config = dict(
    model='image classifier',
    dataset='drawn small creatures on textured ground',
    image_size=48,
    crop_scale_min=1,
    norm='layernorm',
    drop_path=0.2,
    depths=[4, 4, 4],
    avg_pool_shortcut=True,
    widths=[64, 128, 256],
    label_smoothing=0.2,
    loss='binary_cross_entropy',
    residual_init='none',
    momentum=0.95,
    adamw_lr_other_params=0.0021,
    epochs=8.6,
)
Rows from block 7 of a small image classifier, named by matrix and row number. Rows with one number belong to one channel. Each number is 200 + 20 x the weight over its row's rms, rounded and kept within 0 to 999. All counts start at 0. After the name is the row's rms in percent of the matrix's.
After each channel's rows are labels from the 100 images, of 14976, where the channel reaches its highest value: "strongest on" is what is common among them; "peak on" is the class under the peak. Only what is clearly more common there than usual is listed. The data: drawn small creatures on textured ground.
# convs0: first 3x3 conv (model.blocks.7.convs.0.weight, 128x128x3x3, each kernel summed), inputs 0-63
# convs1: second 3x3 conv (model.blocks.7.convs.1.weight, 128x128x3x3, transposed, each kernel summed), outputs 0-63

convs0.103,073,194,171,201,217,169,190,252,195,216,192,195,204,162,195,246,237,216,194,179,143,189,220,206,216,221,237,200,179,204,189,200,185,203,213,215,193,179,202,206,191,212,204,200,188,209,200,200,184,231,200,209,207,208,162,211,219,192,195,184,195,170,216,235,171
convs1.103,088,198,187,200,190,216,229,200,237,194,213,229,169,183,200,224,152,209,215,215,208,220,208,227,197,209,198,196,203,207,205,178,212,185,186,200,182,178,192,200,204,212,212,153,218,145,218,200,200,211,191,170,208,200,148,215,218,200,200,172,170,165,191,248,186
strongest on: brown
peak on: body

convs0.34,077,237,187,204,172,161,230,200,200,185,200,218,195,212,203,192,194,215,200,206,200,200,229,191,191,226,191,168,200,198,186,207,200,200,183,211,220,191,200,146,188,190,200,210,172,204,229,200,168,234,185,213,158,200,227,192,200,174,200,186,160,167,195,265,192
convs1.34,102,168,229,204,206,181,200,198,213,172,189,229,185,207,200,230,211,205,193,223,191,176,187,190,202,255,189,191,230,195,172,227,204,182,248,191,234,217,200,204,225,223,193,190,200,219,227,183,228,202,230,202,207,200,177,196,216,212,200,197,142,175,161,222,198
strongest on: grey
peak on: body

convs0.62,079,200,191,206,200,261,213,183,221,217,214,208,212,224,181,240,197,218,219,200,205,200,192,141,213,189,205,200,247,159,194,181,217,184,218,182,200,186,184,227,169,207,200,200,180,187,167,202,182,188,184,203,219,223,216,197,194,189,199,191,225,225,214,258,214
convs1.62,085,199,200,137,212,244,244,208,225,235,223,248,189,192,205,213,217,216,204,200,192,210,177,188,176,171,183,182,233,200,181,189,186,206,203,211,188,176,204,200,212,187,184,208,147,222,209,209,209,185,238,215,191,196,252,195,202,211,202,202,210,200,206,213,201
strongest on: white; grey
peak on: body

convs0.121,136,195,194,223,200,202,215,190,200,191,173,200,192,203,200,209,204,194,207,206,201,197,218,204,230,175,197,214,187,218,183,220,211,191,253,218,200,156,197,205,201,212,186,153,278,209,200,192,195,205,259,177,203,205,196,172,185,200,221,166,186,188,181,226,189
convs1.121,124,220,188,193,219,208,233,189,190,208,191,196,184,184,192,218,193,191,188,203,186,200,228,204,205,167,191,191,211,225,198,222,187,194,282,222,168,165,213,182,200,200,200,144,236,197,200,195,205,200,238,187,179,205,197,173,200,207,174,267,175,216,200,179,187
strongest on: teal; spider
peak on: body

convs0.87,093,211,197,208,173,204,200,192,224,176,210,200,211,222,217,174,185,184,200,204,196,200,201,201,166,199,166,193,194,224,194,190,207,199,185,209,213,211,198,194,150,196,200,203,200,171,216,203,212,222,234,193,187,171,207,210,211,203,213,217,200,170,259,191,211
convs1.87,113,168,192,194,192,189,173,193,172,189,222,220,218,208,188,200,162,207,228,197,166,199,204,218,203,211,225,187,226,216,209,185,179,161,194,213,236,251,189,155,197,200,174,189,211,182,209,205,217,205,223,172,253,145,200,230,166,185,229,230,186,168,168,175,199
strongest on: black; small; spider
peak on: body

convs0.58,074,218,198,210,193,208,184,278,207,184,216,200,200,210,202,218,198,209,200,200,197,196,200,257,183,196,169,210,183,198,189,206,186,164,184,204,217,232,181,219,195,192,183,200,182,207,181,213,248,204,183,205,176,191,227,237,193,226,187,181,207,169,185,188,186
convs1.58,073,193,244,205,202,185,146,255,226,189,211,214,196,187,194,200,181,231,194,181,163,200,214,229,216,257,188,200,211,192,192,189,203,184,193,184,223,207,222,193,200,200,200,190,205,195,196,200,217,224,200,200,183,251,213,192,212,181,236,200,162,203,190,208,198
strongest on: black
peak on: body; limb or head

convs0.79,095,186,201,181,211,199,200,207,196,194,201,200,215,196,179,219,256,193,182,192,200,203,197,207,192,155,194,200,214,200,178,224,209,192,212,208,166,205,206,201,254,190,210,225,157,148,203,192,213,232,209,135,173,194,254,198,205,236,202,198,181,194,227,219,200
convs1.79,084,203,134,200,180,228,192,180,207,198,182,210,208,193,207,280,176,200,199,227,196,200,196,227,200,146,200,219,174,221,242,201,200,194,205,214,207,217,177,193,185,212,179,184,227,198,209,202,203,181,220,159,180,218,221,194,240,200,202,181,174,207,174,204,189
strongest on: grey
peak on: body

convs0.35,089,218,210,184,200,160,163,192,185,185,196,198,203,177,217,225,190,174,219,184,206,176,179,166,202,226,175,200,189,186,202,217,218,197,200,206,182,211,189,227,206,203,218,170,192,280,232,182,200,240,209,184,221,177,185,195,204,213,189,199,206,165,197,201,212
convs1.35,112,205,183,212,200,175,241,193,214,212,206,212,193,206,197,226,146,197,138,199,176,191,201,192,211,204,226,205,159,197,218,204,210,197,218,195,156,191,200,230,189,208,187,190,189,154,190,211,195,214,218,200,217,213,133,192,173,202,211,208,196,187,170,178,218
strongest on: brown; large; butterfly
peak on: body